Weights of a small encoder-decoder image transcriber.
Training: adamw at rate 0.0017, batches of 128.
Rows from block 3 of the text decoder, named by matrix and row number. Rows with one number belong to one neuron. Each number is 128 + 32 x the weight over its row's rms, rounded and kept within 0 to 255. All counts start at 0. Numbers have three digits each.
# fc1: MLP up (decoder.blocks.3.mlp.fc1.weight, 512x256), inputs 0-85
# fc2: MLP down (decoder.blocks.3.mlp.fc2.weight, 256x512, transposed), outputs 0-85
fc1.145:122092066143066113128052084146049111049118096117121150090086136133117082138121120102139157125122114090153152119138164128098129121128086130113151149175190190117145147122121103159100096095112137138124159156090171170128150108172143124164185161097149143200081186
fc1.146:066079058035044143113130120151128130154190159127202169122148172113159150139142137109174171095197149137118151103125144095119160175192090143068104090121185089158079090169075123180159168111172163127125184181114139162176142153143153112121095115070130096120096164
fc1.147:055071051041064109119132117140124117134188159139173151154117143121154164165153147136177163094168152122116172093122153118158134153165120149069116139157173085155091106153113143165146187127193164117132153196071148181127135181130206146169126115082134094129135124
fc1.148:109108140120174122118167085122102101068139077072111125084108163189179122123121160149139101148174108170180061077141112098123158186188174120096107124132180145141127126143164148116076065084098097131107109134139178189089123159131087128100145115084121161112147086
fc1.149:114140077120167150128129134140176136142110169120115119113112152130173137140168204101153152138111145145160184120128188136139168169154089148180169166151158112098097112123168101181131109157143105111140160109140155191131165113108153148129122146095160104132076168
fc1.150:113106114122081112134087108146162087108174142153174101140160160080184142166148211123189117128123140102151136080142171127167143153194105123118124170200140155153121073129093111203164152090121087180189162116094171156190121126150135130138116108082093122183120144
fc1.151:142120142151116081087074074139099125093129109129130104131130122105111064147098189112148092122164136100115137106110145110161161154169144163061108142193130166094112094087140100209136157125096056137169165135112159122139123096129132126138097126137092131142128145
fc1.152:069073085073074101137114123120128154135202138136169136165110166110144136167109132122155119124121128121165113122109161110176150130167134130062137126136242086153071073111072114166115182094158087115144147190124112164143108100136180133136126104092117080106136144
fc1.153:042099065013053131103101091122123152131146146116167142168144169138139146173143159111202158119186150120117161105140151101152122153167116132066121122154195098142067086159079161158143180114166195148113165202123151204151101192169180136165106135073131125147152117
fc1.154:119087111097074098081107114146083100102167157088161134139048110131127171127096176169197128068141155113129095087186129083132194134200147144106110126150125131138117119166112110195147114124141135168131147154136127159209114142161169185118147174174086189137114150
fc1.155:023059042000118120123106129158149145139175175165191153137130160122144164157138154140191149102201180120096152135148177124164128149172108160095121115177180110156090121127082121168134167113165153107141192195105145194159116167167186135131148154119104136166114177
fc1.156:089092153106107081103134127104098075084147180119092092122113099074132124114135147161147092101119179124099105067152141164102124153142122124109166145182146144104081092074163108134164092095090094146145201118096142189171178118169141131164094130137159193119155144
fc1.157:103085080079175123156108123138116141102172159168164136131101108114129174120197101144179133085129185159099094111131147168135138183173146163072140100215148153141128142096126115150138087132149137100176191101116138116152181120191192184064148167120099145117099187
fc1.158:080140128154113124133100051102101111103153120107092103151084115101132102170132186123151152129144146107147127118145142138164171177148131179086179158169154145139110095139103099185116108158070128144116138112163126188162135121145146135079120154136153168181192137
fc1.159:084100110113139091170101154164101130086084140164033110130122133095139105174116125134125143144123116061099183157113114086162138118185189172039141142142134145131169121156165112164147172131152121159130142129154181164156141135142109155174183158149229130190089158
fc1.160:153125104147116124122121066101118118116138135081106096103100166144137132135089165091092096110126152094156133066148122135142175140138095099083114169160137123101105091104141149152103141159147115136109145147159135099143092153144131152156135161100136170123180133
fc1.161:078104155072115134156056081076142076106075131115170136100057129124063163074086172146171129085115104107128106167099096098162098125172108176116102170157121188168146148118135069173103147131118115121142143153133145156140156075130145115073116201178156188117085133
fc1.162:101161104122165135153084127100155176112123148122118111133109135150138192142168107160130148121141180161114116111149137155171142118134173145166155091200153128166145149126168174116132126173172124109192203095144115110170170080200166171087136195136154182118066171
fc1.163:121114154114153076137167140095101089163168187174140118153163107103185186129164155131182187163114114167103121096189089184147167174138105151178147145133167102181188163099172071086181163166100092199110193095142147118179164094151159153099173133091160139158159167
fc1.164:057120076071112090164096113124152120130136140119109100148094118163173119164156125159189107109125129144175150145179196153156167169146105181155089122129096153105127150120142103146163107097186081121189191127102101148115187143148115185150109153158112140209109144
fc1.165:075091072085051097085131092166110131135141171142110128120136182096118136186156179152134099110136142134127129157120151072152180089191130129075145124170159081119112060124063092152110177117090097156123164191131178199153116085148114103137091086074143147110167157
fc1.166:143149148160174097128135057114108122137080126147105091144120118144133114161138176071102094083113159128118140126110135095124202112160098155091096129116154083100090095130103106152140122100095081119097178103119143139102153096175108104123105180083178155167097103
fc1.167:066104116122094085105085061138140116104129152134107120146121125101152108161114184094111094127120124096157146134078144081128169116174074141078125150126153090099091120142073105121101160114125096106130140144132158159094109116145141119167107113074145147169112136
fc1.168:111124145134144132093127070118139134104107138093124084116116186139137107165111127148138106136140206131159061127076111130132156135134119155067157137176169114119085083113089139172116173129119138080140148081107147134162152110099109109133112146075076115097114160
fc1.169:099106130114170131137142108097107152133111134087143075137108146127153125176131174096133140115161202085189100124085209148150169174157093182115137158138128114131104121108122099179123123130135143119140185127151128129169148075163099135129094162128121112122116124
fc1.170:178121111124105148176118175144154103149150107113121157134110124133132152159136103188174164153102116089135115145146080154194098109103204106099141138132136155186162148112182162101124145163129131139133112119180128093161143137126192146145105123179143125126118157
fc1.171:105122103107160082134066104165114159147173169113172083140090172159111115138129117120166170097112198069142091075150151154133141111153098179123084120155093166156135187059141110155112140106128120144140141080131112105157174156104097163175135140076110100196087103
fc1.172:070129105148133081142160105102085073165198212120187134132075155121151178164141121150175079128139097172159124094159141115144116136133105127144087177157101149159108177063126114166196148142172118164212107108122142113158141157108125155089079121164095107108139148
fc1.173:156175141126190161189129171146165169099150133146137161181174117152172126121180175100177108164166117116106102107091160157140101140142140109083164115152176075121147129090100167161089133171121132115159147165064129127089105099107135154159094100066106080133059161
fc1.174:095095159063181146187131115097148150083166110083162156100114147130113172172173186105108156079169127163158100162145119169121147176172127107131085118142147160170107166144117163137090148156147158112101124106102158126193128080146104115144092174172164115163073171
fc1.175:152097167161108069129068081101130136090159093174176119086131133086125113162143164190148081089149100098083167172126131166168133105149109146141082087114126201129115182127146162182130117176156100128123136177082170175128140120112110190165114195122199091112093184
fc1.176:089102081086137083158066095108157146101102172157122137119105163142136168115123137142135133152161132113123120171132124175191132144175159179145119145160146147176173125121169148170164186110139176178135196155116139184177184141154115143112173193145130180172100203
fc1.177:071053103089042087075087112125157117080173150173122109105109133137159121142135200151174156102115136098153212162162153126177178135152169191069146135170160122163106106161103125155146151125103093121116174163119177171159136121186162203109150125109141161193145151
fc1.178:044094039039081128105092122155162121153135193147149163120130139130173131144145159107175150124167129109123176151123191133121142156150132207123079121137146124154089123111081080153164127104153146130121142141111141166160178135188151191145130158081135125135108180
fc1.179:125117103122104092131115100157104139141158169159144126098122131122117071151110186104104069092103089099170150131080145108103156151148085159082120098150126143100083158122068082134148163079097105107100164143067116183119111098112088115119138148092131175147070088
fc1.180:113104117056179070171129190159133108065131185150084133091123117150173197122146141169164094156099102112145132124108137129209165189102150161145114121149113154160181137067155166174098122122127132175144198128131090093119174116148093165070159124111106150093090126
fc1.181:124061080050098105089113107149120129113175186130169128160155147164168179166110163148169137091196133135127171102157149098125145205200106153090094119128169070181072104125116179213141189141150111123133176171103110201129161197122127136150090146096095141161115169
fc1.182:045065060104064111105119114163125154144156153168168134122139119142175148185175141117153122126166187122092133072107129131128166144212138153051154154168186110163064101137069166154163148117143150099134124192082166197178159175176192130170111132128135112168143187
fc1.183:063101123047123103095127107148148114092122158135130101120140161117125139174174194143153094126146175146187169174135175127139157116142110150120188187178129157098133084174148107105127114174124084159163183153155178144149151084094144109180124155096172160151129152
fc1.184:070124061088065135128111162161104153103207129100153184190112129138186198187173163135164181122185174109113146147140159154174165191194169105088098164177167123147071130179090142154151155177157121124108193209131158150156162170117166139147088130120114144172119155
fc1.185:045085099049133142130117124150099119097132138158104128109101180093190153165125144170210150111105157145162170111140185130169129118170158108042155090171157104185132112130120140152078108102106111132111182155142109156121139137156130135192137105103174154126141195
fc1.186:087082115058156088118082132173097114114184162097126114196147167179176156139183146108112159137107195123086176149127154099150163176141114162131112125129149067182105163105115218177115160127143119091142142156087142157103146132166169098113168146139121129138104154
fc1.187:094174147065154151119156149145153150112163163145119155144123145138174121109151189156193147147138174151125107100137195095143169137138167164108186141144113141147098117150172061162152113122150151147178205144172112160097165123159124124162173160144112158162088160
fc1.188:049094071049105101106077092123115100120153142162109133127084128082160132180125175131159162112111100086152191110128132126145151127175154120034169166153165133160100093196124095124171173176160092136185147169127166165171119105160174192118103137091147100171121155
fc1.189:039099061053086134109118144141144134133134175165198176155137130120176161144162190121219147117172161112084119135133191118143096202175108173139130132183145116178085143137132129205128144118177167133150189191131151213127125178164168150179111137121137121125100155
fc1.190:056057087087152129161147132161150157109147200159150135153103166160140148134193141153196162119154157156077105149119164136177153195163131202127116100186123136137119147117139144231172186145167147125155206157105152198167170151147154128140110141107120130167099136
fc1.191:130152102092111072169155152156126087138131124173120172145162138120173092186146128119117113143130154116150099106098142136119141148119136125158143134160181124088151108166136078155144154109078056153108129111102156200146096080144162121163138171094135165175081137
fc1.192:022062064027156102131099145189106108099154173179177166136101161150140161134160200118199141107173173144093133127146218125130122148192094183131121125175141153165116122122116148185164175094183106146148153160122137211168160121134121135144126153098140159138080182
fc1.193:110117076113152114140112108133106132079154137145122161105130170128158163114188140130178105154106175076098205120147187139130189110151129142175139145213125158131110173120135141162178114136091094145166181158146160195161118078133112195101178196145143190151141143
fc1.194:074126123137138138104109079162169156148129192129095123153168131117166151164153173152145090143153186115169149191103170167136150134160118172123156165166113092107131096129138094133155123154084090119093163096097141131126144103156143151084104140123174144113146154
fc1.195:061101096159096066177125129082141160128141195123135124142151078136159130123175092191104181172079150117104108167155160089116133164138185175115101144120099193188086150095148131123192141121115137191113135170118177108183175097158101116149127127126134111133125192
fc1.196:013069042015090106148100142153135144126157158143165159154121170114146180166164170135175167110179167119099114128135191112162138180181101154122076113167174120192091099169092135171141188136179148108144164216119148183172146200124189148160110127104121116170107148
fc1.197:016081042072082075090123141146139120128185186187183161179153122125127158162161194135180111117152160115110162103148186106193144118174164143160130111188181091166126154100104089126202157116196131093163149144072149142160162158169156125121128153142103113166077162
fc1.198:072102120088143078155101072117155113121117176147116159104130145095103099121166143147157106093163132111130148113095120157140124204154136172099111142159120154147093131082124134174145153103163121112166139098095141169158144114169143158134107149155105166147092139
fc1.199:094110128129179118128080090147151106117093147151107111110123118143135145152188134119128083090141163070072156126160147144116184133149120203129114118182138188141109176090107086162135116136074089156171156107066129180148136103130115140076154195119169176176105116
fc1.200:136084096092163062137124129137061129070138167138055110160126090115103138110114127095164119086069101060072139108181186164174171177177124126138106157161101113128145205173098139127132125126116162101076138175061089150138178110132101135199139145101169128163119165
fc1.201:057052062044097122124136134131116146129170189167203173140115131118153166169156162130220156104184166143124115134132196127146132197154124178102124128194142111171086119159126123208161186105160134102118203175090134198161121142132178119137101123097108117122102140
fc1.202:115114090087123094126135081137134132142105092124096145129124114111142135122116146094149092057189113104125128077084148104105126143138091128070118076112192107158079104122047153120139137088184148067090131141052126185124134106137165113151135155078125106124090131
fc1.203:057105144099093114114102052141125091114163159112120128122129139106130147157123208076128098113119114126183173112111129074111181128145127126051126157125163081126106080147079078140146159110162119149111145186102140210103090138141121151128102100053110127194117141
fc1.204:126093123078179120166133144143164107112111138128084136122138152170137169170139130098154126060098185138108104137115163128125124162126152147079179078198151150134163106096145193134136087127114147088176204107070170175179153071157141116144157180094100108141104142
fc1.205:155153179148114116095154084167123186094099096153130124182150110125177106163120096112114132140128144179135093145088176116180126103192141178206109174127130121115143135135173169154142106168127084119129171131116195186160167117099083148091089186107143173150101164
fc1.206:078127132061135117191133117117170100118107165139170123172150197115114111139133181155173147103136194163133095163100161182150136186175070135141152138211131130109095076082178087189144100135154103133194197092142156120176097109086142164117080188075119097110134170
fc1.207:077083080111180122130098105127138094097122144114110162115131142127159131167122196174168101140166129151117150114119191107124149117147109108087133111182117161148161155146101090126141153167092138157178183102159129121169111122167100138123159158106146121114154158
fc1.208:058098071056066128116096083137139139146188174121163150149146150113171139169114158105189160125176146091098166083132181127139159148166115148073102120163200109171083109148103144158162172129171185127129174208105163207133109201165190151152103105089146087144151123
fc1.209:083132057050112111152101122166095168159162137166127134136096136106109171170158127106174104120114184137096164099091111085168112193159112164064088154109156133138117098124102175191178118161126126178197201156096116200119103168132183101137166148093146143160105117
fc1.210:083064155080099110115050116138150091083090169149086085140089059089153128119117151084123097065113087095104090172145170065097120173124160132093088084162137185131122116126157119131146155125128124087100165112051096145105135106182162120166146142110189116173068143
fc1.211:051079063070086133128090089133121110131160175115138174158138137101177140155148136140163128123158169107125169105151153128163134175139135151075118117148174082147073100165081129134156162128190191144128178178114131174159140204152171133161110142084156080134139154
fc1.212:084110140093072110139116103127176106104145150137124125141114157125140118178158180086178148120148170091162129134124146133125138152166094135052138106106162090117037077173071096133109114105138146157112131147143119179121116100123166158160128095099086110134091120
fc1.213:096106122090137091147148120188174166133144152123155127161108180194171151113189130106149141108171130165139132127146163152129123145115155178129096135171124150185166168100089138134122131117153179131140175171109172168113139097193172181113171128108153182184098133
fc1.214:131060074077158081159099166204160087082121177139171168099127158113123128173161130186177097130161101112103134119127141179110169140108120171104141135156132122108132111136093090190175147145132076107184125142091173182177107102111089175132100190122106140152100112
fc1.215:117129117081109163159131133104097106161144160148152118140157138145156167183141136114168157113124177151086116088103171149145114191215117188056115133175176113118090136152109174177120173085160139081153130127061182144141149202138127157181124149107115146126137127
fc1.216:078079095072110086133084123160142127123192178160174119154138137133191123144186157150177129133125172123110137157100198108145178187163096180066108109198136129152096148133105155168173205118138135149136208141117168164174126105127132117142154161128146117135134142
fc1.217:144136133082063154110132129145155075153171110109129141145125123165116155179138102159187095085089115114142171141099108158105162137112149094094151192131119095136150132130170114118104132139165122175143188164165174190122085157089163157115150152089144106099161123
fc1.218:046060054006086127108140128112131124116174183137172154137131136143156165165152168146201171112159181126124131101158162118184145167160110176115119104170188106172100104170083126187141161142182154119137198163079137174146139194142186164169134123107101127160139164
fc1.219:081070095092107115109078080141124147127131178106123156126123148131172188158131119117192142093166176087096144082133177107147157199163098150083151153149164093134067124116086150148136178159187146134119146167121127190126119203161148131151152157127111080128164130
fc2.145:107203155124159173177167152139129162170170129158151141179123166100156170172142115185163137149106122099112133092155105123168143117149186077100190121147138081139149097153155178110125139176113119196106100090190158129181092160121167123072142072129132137100185146
fc2.146:136101085105132125145156120136124146145154145118147170167141117120157133133142114087145140064167140086070145081132156151169102168136114145089088075161140065156075120131091174133114173102204171095092130175067133143105121203143181127158105138111143065109115141
fc2.147:142115091117140134145184123140157165181171140104141172174178158160171145146145107096145140103157148107090132131107154156163124154133114133111101086164120066149086105147095174134094177104186169099085132143105159134103102172127163094146087125110137059095115134
fc2.148:109102083082109119128065109125143112143150175166155139169148085059146142114152113131136103080131131042065176080143127156173095134077104176033128102120138088137118149072117140150148228161164135146090122117088124116133199131103163137181085179105122086161139164
fc2.149:153093124145142065092144119133142148181105127157111123135164084184129145060108097110077122095117103145132153179158137154105121093113159171145066082096095148137142193122124149128145181089205165037121092131086122135079169095144114078147163140163142158130092083
fc2.150:159160145155187148170214169109090130144102117147143150139142087074126064061160116102104124052140116134066075093125127183111057140096124101160110068128100104105108148098129164097105123077153123112088082129098080093066167160147131102126137111131108101088128102
fc2.151:141149141181039172094092100100176104137126096093114108085126146121104141168096102132102119218105108094136149126128079125095140090158148098086178201080113113113137074186120107125149106152083128198108095110171150141125045096091139121113061049111147148140196082
fc2.152:163110099130123116121178138147115150137131107083125139130155107122123110106111092086104155089152113090128112129139151121122108119087143113147076086130129066153090143139090165077093128098178187085064102142080101116094096145150170105100155113152119072088095111
fc2.153:151134100130142158166197141128156180182169129106153176166182161153163145146145093113136147120151148119094115123105144178149104151127119115134118089147113075143098104133103179127089156118167166094093119125118146114103095159115165090152082109110138065075121123
fc2.154:128125122114132119101144097138195153150170127110102115113178169199194169173145133134126104168071136129115159217071122104134160132143134104104145177154105084116123080179121164139113161128145113130096156106212189183108111107089138092116110122103148127123137134
fc2.155:132121087104114132150151096119147153148168136099149163150150145107156155158140097092152130090163151077071140074117153147160124166150104142083121110161149067158087097133085188155106177124183176124113140150093165139128108194141185132143079128090133059097150141
fc2.156:160146146194039191107101115095157096134117091098112112076131155124090133161096099136099123228104098093143135121132068121093128094142148092108170201083116129123156081176133124132137106153056127185122092103190138135117053084086136112111048060126132147139194093
fc2.157:166135143152096143086151106119139130150111094083093091097160129147119113127086136106106118154108100129140129189090101112092144100109110085126127163091111089099115089196111112092106136113128126135050091142171142143081054131085103054130103070106140122119147068
fc2.158:162144144187042170089109120089155097128112081089116102061138124108084127135077084128093124195103088103136133123135065111077130076136153093119157187064113131116146080190122115124144113142093138171113079104177135127121067103090133110114063053121136139127180078
fc2.159:153192125115144213200197197085154194205146115149162168159163175154141187117128102164149169169140157180160080170115112169131087138099143106197158106107110113160144128115143117131121096168152144130139118118169088091118161155113141079100134090141098112088127120
fc2.160:151122142196057164102115136099122070112096085113117106051127115097065087147095105143110128192112096112133099129135088148078127091153142104152181196078112185116161104158158107174152092142051129174153081088177132126148071058095128131121056089144136150122179100
fc2.161:114205151169182147170163180199157139138152161149133147201140145181181145186198122119106118158102151117110162101114133134160127090114149078114170085120128091108138108119112174084091107108115092114107114071166149084132122183098109112151078119115188085112099131
fc2.162:177117131152089162112173109082131116138119091076125117096166122100114115117076086120120131128115102073093129105114101118106113124117107080098115153118096078119105093188125151111101161154148173155084090154153131119132072173066134074102069096119130071100179103
fc2.163:132127107114123151108132079072090127095132104088125091084127077061081120101066121074133135079156115105078124032110122074130126159151080108017125125124146067149062104130097164121104166105167137125050125172125102147109066205144132116138133106094097097113141115
fc2.164:124110103116118098084136064096094095088131128114136093072128033024090089103080115070125107067156110087087118051136132069110112137121094126072129144131149084128096129121082160117126187096167145136081124163097117139097102182166154147103117122096084094131181113
fc2.165:143141121145127099127166136129118146114100075086089120092150069117106087096088099062076149092148102116142090097117155125082107109128127115161113113113104123134106143129132175116107092093157167088110116111093101119087095127149138081123173133141168105095094075
fc2.166:198117132175078174123145173086126112177107084136137146109150130148091128105069078171106134188106081134118114178155053170113091085106178101168127144066081179127177147137169113140157147169118166133138060112185106086128135099077129101131074086172099109110175106
fc2.167:167157125184122162137173173111114133144097069120123114103145095115073106098061083110076147149150085133138073129125102170077085094124132090156129123055104152128126144115150127122146097114124163108128058100133088077088083115103113085111110092149122110091135070
fc2.168:172147154180051178134132164113113091148106072127126139088125112110094117111106108150098129178092070114145125132150081125094101084096181090137153161068124150133167119160139122113153076136092115139129062116166100119104091068114136116116090067155130139132174095
fc2.169:179102087151053152077089143070138137168137106147112121117151099145088167090083070129102148176127080124131157155197056128142096085163177129086088126067121148167125133140115125142157213136162183114106072135141108116122149105109136098139098089165104123112148124
fc2.170:170166114118122185159164190079127162164138094137150149136139143129127163087108095166137171148135126171152085157151094132140059129092164099193124119104111134157145144114143113113134111171158168125145109135161065075132166150116153110101152100171091083079135141
fc2.171:151053106112123086074147104111102135141107121141125145111150070152113126069110117084117128074146090148104166115181130145131113125175131167083052081114109137149098149136117146152104217095203158062084101161090122155103175151141121091167127137164122132130097098
fc2.172:145101104117119155100112109055068125109096085078104127119090124079094112123069148104145129108149111138058119044126123082159105159133093135079087155138128115153101101146137160152114183148157154141036135192133144160117138177136118142149127156135101107126165145
fc2.173:179127122149068130108149111104150141177120077074100122134164186174137115133082110127114129143104117080115164168107154140118170097136141139154131134110110103146157111207138163149110165143158182132084101122157201164125120160123150108163073093156165115125158093
fc2.174:148113125120195082131182129137104133124131131150133156121161058130126113090142103091129109001135121123051143089154132148125104143153116144110065062125104120132099139091122162142088208081184133077077102123086142138099210150135119093165127163139110119128077114
fc2.175:165193127144135228182209191071150209184150117116154154161157199164131174109137122142124173175148169186175096145120104150145088146085125096144149110106121084152119112136134126097090106154150139115095120121185086094114114179121131082127127066134111107077113127
fc2.176:121153173158154141143204159136148161116146116103148172132130135200124132126167122064117129138109122185127183115164132091096161126136173125152131082130115135152130101161110182085083071088138126078073128119111169158120103133176164134107150086135173142139082061
fc2.177:118120137134125066095139089178153112135148134106087098091181072102145095131109115090092067119090108091141119194080130095100179104116129089107106131129118104087107119145067121122126144048137098098094130095130152160059078068136122102093118115100128117115121095
fc2.178:162123087124124161159157125087104126116144109113143136113142106082122133131113078089146143096162128096075093035117129131133093161156112119069130117135139088172079099117103192164092157131185167122136126142098132117124099207113169110134088125103121049089151127
fc2.179:151179133159130134160173167094120126144111088123136131122144073096091109060108088106085141102133122143138077114140104152095060107083138110167119094076114128115131155105133129082152098118140151105134090116072062067088119127141143113096164104141103108087130085
fc2.180:153108145150124093076160118158108129142104079107097116091137097127113095110083139084084111118112068127132132142118103080086133092083136063154117128108126097119111120175101163087103135066126121101017083137127129165068095088142115081087150102145123126122128088
fc2.181:137093091096130091130158117136098133124148129102140151138155077103147110108123100078139144062167125060087128080131152127140102153131113138090062079148143098169094133138091160127110169095205199087089135181066118141096126195148156115132140152117146079111105140
fc2.182:141087106112155103133175124145108144137135135105136166154148098120150097104133124074126140040157124084068127097131159146143099158123117136108062064159122086146082134140101162112100151089193164090069125178056115139086123177152154116139137139129147075110105130
fc2.183:127175125151115171158138149121133196161115107123118113153123136153108159132121113069074158159150123150158134122122142138107103113149139142092141098079139114168110112115110171123110083085145140055079108116103086134071076126127130085153151090126191127112086065
fc2.184:168164095128127158152164118114157165141161122107127144141156134124151159158130081091122133125141155083096156084123134123153120143126117124090134131150129052141098076136095201132085167133171154134096111128121175119135106210110181103118066107105135039093150120
fc2.185:130123117139142110130182129141101119115128109113152132105144059070116076089107111065119131045169099071072103059121156138104106138118114092139098090132134073120063127125082179096121135064172158119087097131065116135089093160161152120109126123108131089106137100
fc2.186:137095093098116124118119091101119107115144136132151155111112100057135115141117112093160116056160139097055151041152136114165114180161112151077104129174144086133083107124082180157132187115182150158118137186077166145142151197168191183142085143110103073129171154
fc2.187:103157100165170209171190185127150199152156128159135128157145184147117165135136114178111190191166159201145071117121128178128077109111140096177175102102116114150125133078136139107115093147114142121102099084153074099102082100109145083114126100139114138085127121
fc2.188:133120127150125078072158107138121115100122101082093075065170065107089073103076116059080103098136102129150078153085140106076159097119105103150094118106126106106095131129089119130110131050128127080077125093094126150065072078150112099109151119112113125101093083
fc2.189:147123080114105150145148118126146159163171130112142166166147155127162161170135101100144132113157141098087149092121146150173115163140117134083127106156147055168089096130088200151099175124193169114096126146107164134112112188135185125157071112103138062105147146
fc2.190:154102092125088137127155097103122109135157118100162146108159102071144120127112093102137123097136115069074128077115121127136105156138122105083108123162141055147073096147072181137104163124183161123118125164097132129106094203128189122124092113087129045096169130
fc2.191:128179097153117160141158165072130158156152110145135110143141112123113178082102111095090130158153105197135092119144081104132057110106121090103133081065136138142106134087092136091136142098203145066089081134134050093080115139123108094128143084117094119099133126
fc2.192:166130086125110150144163111088130125137153120116150143116145098076121137134108065084135128090164127087066117058137127139140093155134113120090128119140139082157093109108085188158106176128184174131124110146103140103117119197128180129128067112098098050095177127
fc2.193:165120154195043141065120098082140085141101078100118095082153124118098110099070104121081116193078079118132173145157079111095140068117169106127116153076107137118147108189108121097127154110138145108097073127162147155095097106109126098172074060139158151134157079
fc2.194:164129138190076164101158114111160125163107090137133118083158138137108133106092073104072127181112087115120141116145076128069100093120159105128143131057109137125135126151096134122152122111160155088117054113136108118077077105104136072118086072130149139120144059
fc2.195:155151121122137216143125122094136152153151136084118136150118194142150164176139150131157141123145152150101145149080125126178140164116103103033141122151130045131099060155131143114081149153135121173014141138174175156135110165099129120129080089113120107118144162
fc2.196:139118088115119143161157108128150162165167133112145167165154156119165155158150093092140137102162145084076140085119150156161115163141116137084129098160146063160080101129085204149102163116182166113104133145093157135111104179136181118146079118096148064103143143
fc2.197:153142099128138169163177130098120129125144112101156152120143120088119126142122068090146124098152125094061094037108127158121096162154103109091144121131122090149089096118114183161090149135154152146127118138105138101115099195110163117121065115093118049086164106
fc2.198:174122152200042158092091105096124084106081091104098097087107096117068110105087114104063119173126065102159152104169088121086109082092134141097117163085137129132172125147113140090126112114101140100094072137107090132071085096114127098144114071141135167157158075
fc2.199:116070110101062059081069096128093138133096096136095093155100076137124133083087158124088142137129095146154155176159152113161123099147150171101086110102139148145120197135121112124130171103187163071122129158068100168102150121151115118189223152161185179139109138
fc2.200:143181122111164200197200186097150205199149121157159161165155183155154178107134117149148171156151167187172081171108134150134094148106139123183147094113118112163129132117140129139117111156180151110136126136176088108113153171127133074099149097136100128091108130
fc2.201:144119088107114134147163109117148135150165136112149162147159127099152140146129087087146126080160139072071137065126143145155109159140113133091113105154137078152090106132080182144112182121206177124123129159093156120115117204133188120142077124093130046103157135
fc2.202:142111111123124110148160158105088117131113114121132156142129077119118125066127105136105176104127127145134112133182134150141073125077157135164086091144119132151140192113138140080132114137176160079129119152081063084102146138154157127129207140169129114102112137
fc2.203:166158119170131132127173157110116136139108075103116105094162073115086095092063071083067141124147102122138052123110123150068079101111122099165113116076108122123115151098133147122122108093143159091122085085104089077062085120118124082124132105141127099086121061
fc2.204:156093118138079095076135103125126113131109102084100092088169069106114098077050103090082127101131083083138129134117133116090124090102113106116084120094125083127098139159095128099114162092180168089085102137111110131065095145120128079146127109120145104120124093
fc2.205:098097070101101095069172077072109113095141143122143108095139076086113128092110153084120129094154139188134116071147145067134113144142088146058140132142159087150091156125060142118107166094197133067105144189101086145092098204203157148164157110109087105122149127
fc2.206:127139094159119125100094148143124148109102125125083101112122090146106113112131101096066165171124095097151169142191149127102103073136165161158089138106132103179167155161106223113127146109125196108045100120111110173078114122165157101133158092167185169127122079
fc2.207:100155128142181192128167171162109163157139139177132151186078169107130126122137166146105150104173111210151122070176146145192090106142123122134128068130157092136114143069110150104108128084143114079083076142149084116125140140167134131149122095163083143110105193
fc2.208:147128097128148151157191135134156182182170137103143168171182162162167147147146101110138144120151152119096121132102152172155116154129116124127116095153113073146093106136104178132084162114164165092090127126118155121106100158118160089152084117111136064077116128
fc2.209:137114109118089094077142094146126113133155116072102121114157080084134098130086128088121111099134099068124132137101145085138151117113114087107095117145145046125073105161076141107102177086158153119040123138107163154087086140147160136116107105098117071116142129
fc2.210:139143123121133138179149168119110146150128119121138152158123095126133159078151111151106182115127144136164127147177127136151082122071174129135106096135130089153141171128134140067120091152155139107110123142073055091121144139149157125097237118164135123095117133
fc2.211:148121093124141150148202134141166169179173144106143175175190172175167149143146104102143149111161148118093127136109151165161113151131115130126105084155108083150097111141094165131093171106188177098092126139111153126100096174115156078152087121116143064092110131
fc2.212:163154116166123115105175150120121135135114073089127103089144084122080096092063073068063136114150095126149076135140123129070103089109141105156096103083122109140102156099106153110124110077152164078107090099081103095071081110157140108100162094149113116085113066
fc2.213:148130090112104143149143119101131112115167124112164143107146084072142134135112076103154127089147133077078128055117118111135111154140114105085115129148146061148073080134084189146108166132168148140132123145106144111151109206113190128110077129087108029098163133
fc2.214:148200174182222178171180190148141160165109142156127128148139157139128110096173130142092109140120121174124088151123109194119101102075134086174146099106083126080159142082145129077090092110092072142097080078158097093095180101106090087098113095149124143117128122
fc2.215:138099085092090122118115097112133119131161133114150151133133106066149126141107103086152121064165127066081156056139145111158123156133116134047099112156164071148087105140073175142123199116203175129106131186086156144125127203140186145131081127098118053126163148
fc2.216:107085088105122116138128113138111116112148155113155159159129108095166105147133120081142125059158130045050142028119165137146108169160095136052100095142144090149068104137095152145120154118163159115094138176064119145106110202120153138151087149094157075127124138
fc2.217:122136115142086116096152104098128137117112111097120085076155051104060113107058111047077130113164101127108114062113131137090122130135088137103121100099141091135085123106078144122123141062167157061075123118020115138062077134122134092155157116098148115119110069
fc2.218:135117092109118137151168103113148148156164135103157164148161144120153151152137094087150131089162145080068134077114148152154115164147106140086115102157143077158091099131083182151107178114187182110111137157090159135121104189139179123145079128093127060095141133
fc2.219:138106094107102119128172110139149152161164131094131163165166146147176128155138124099150131091146139090091149134115164151165137158139116130110103108164124057144085098170103171133092179116183176118081132158105173149109109178131172112160080120108152064113129136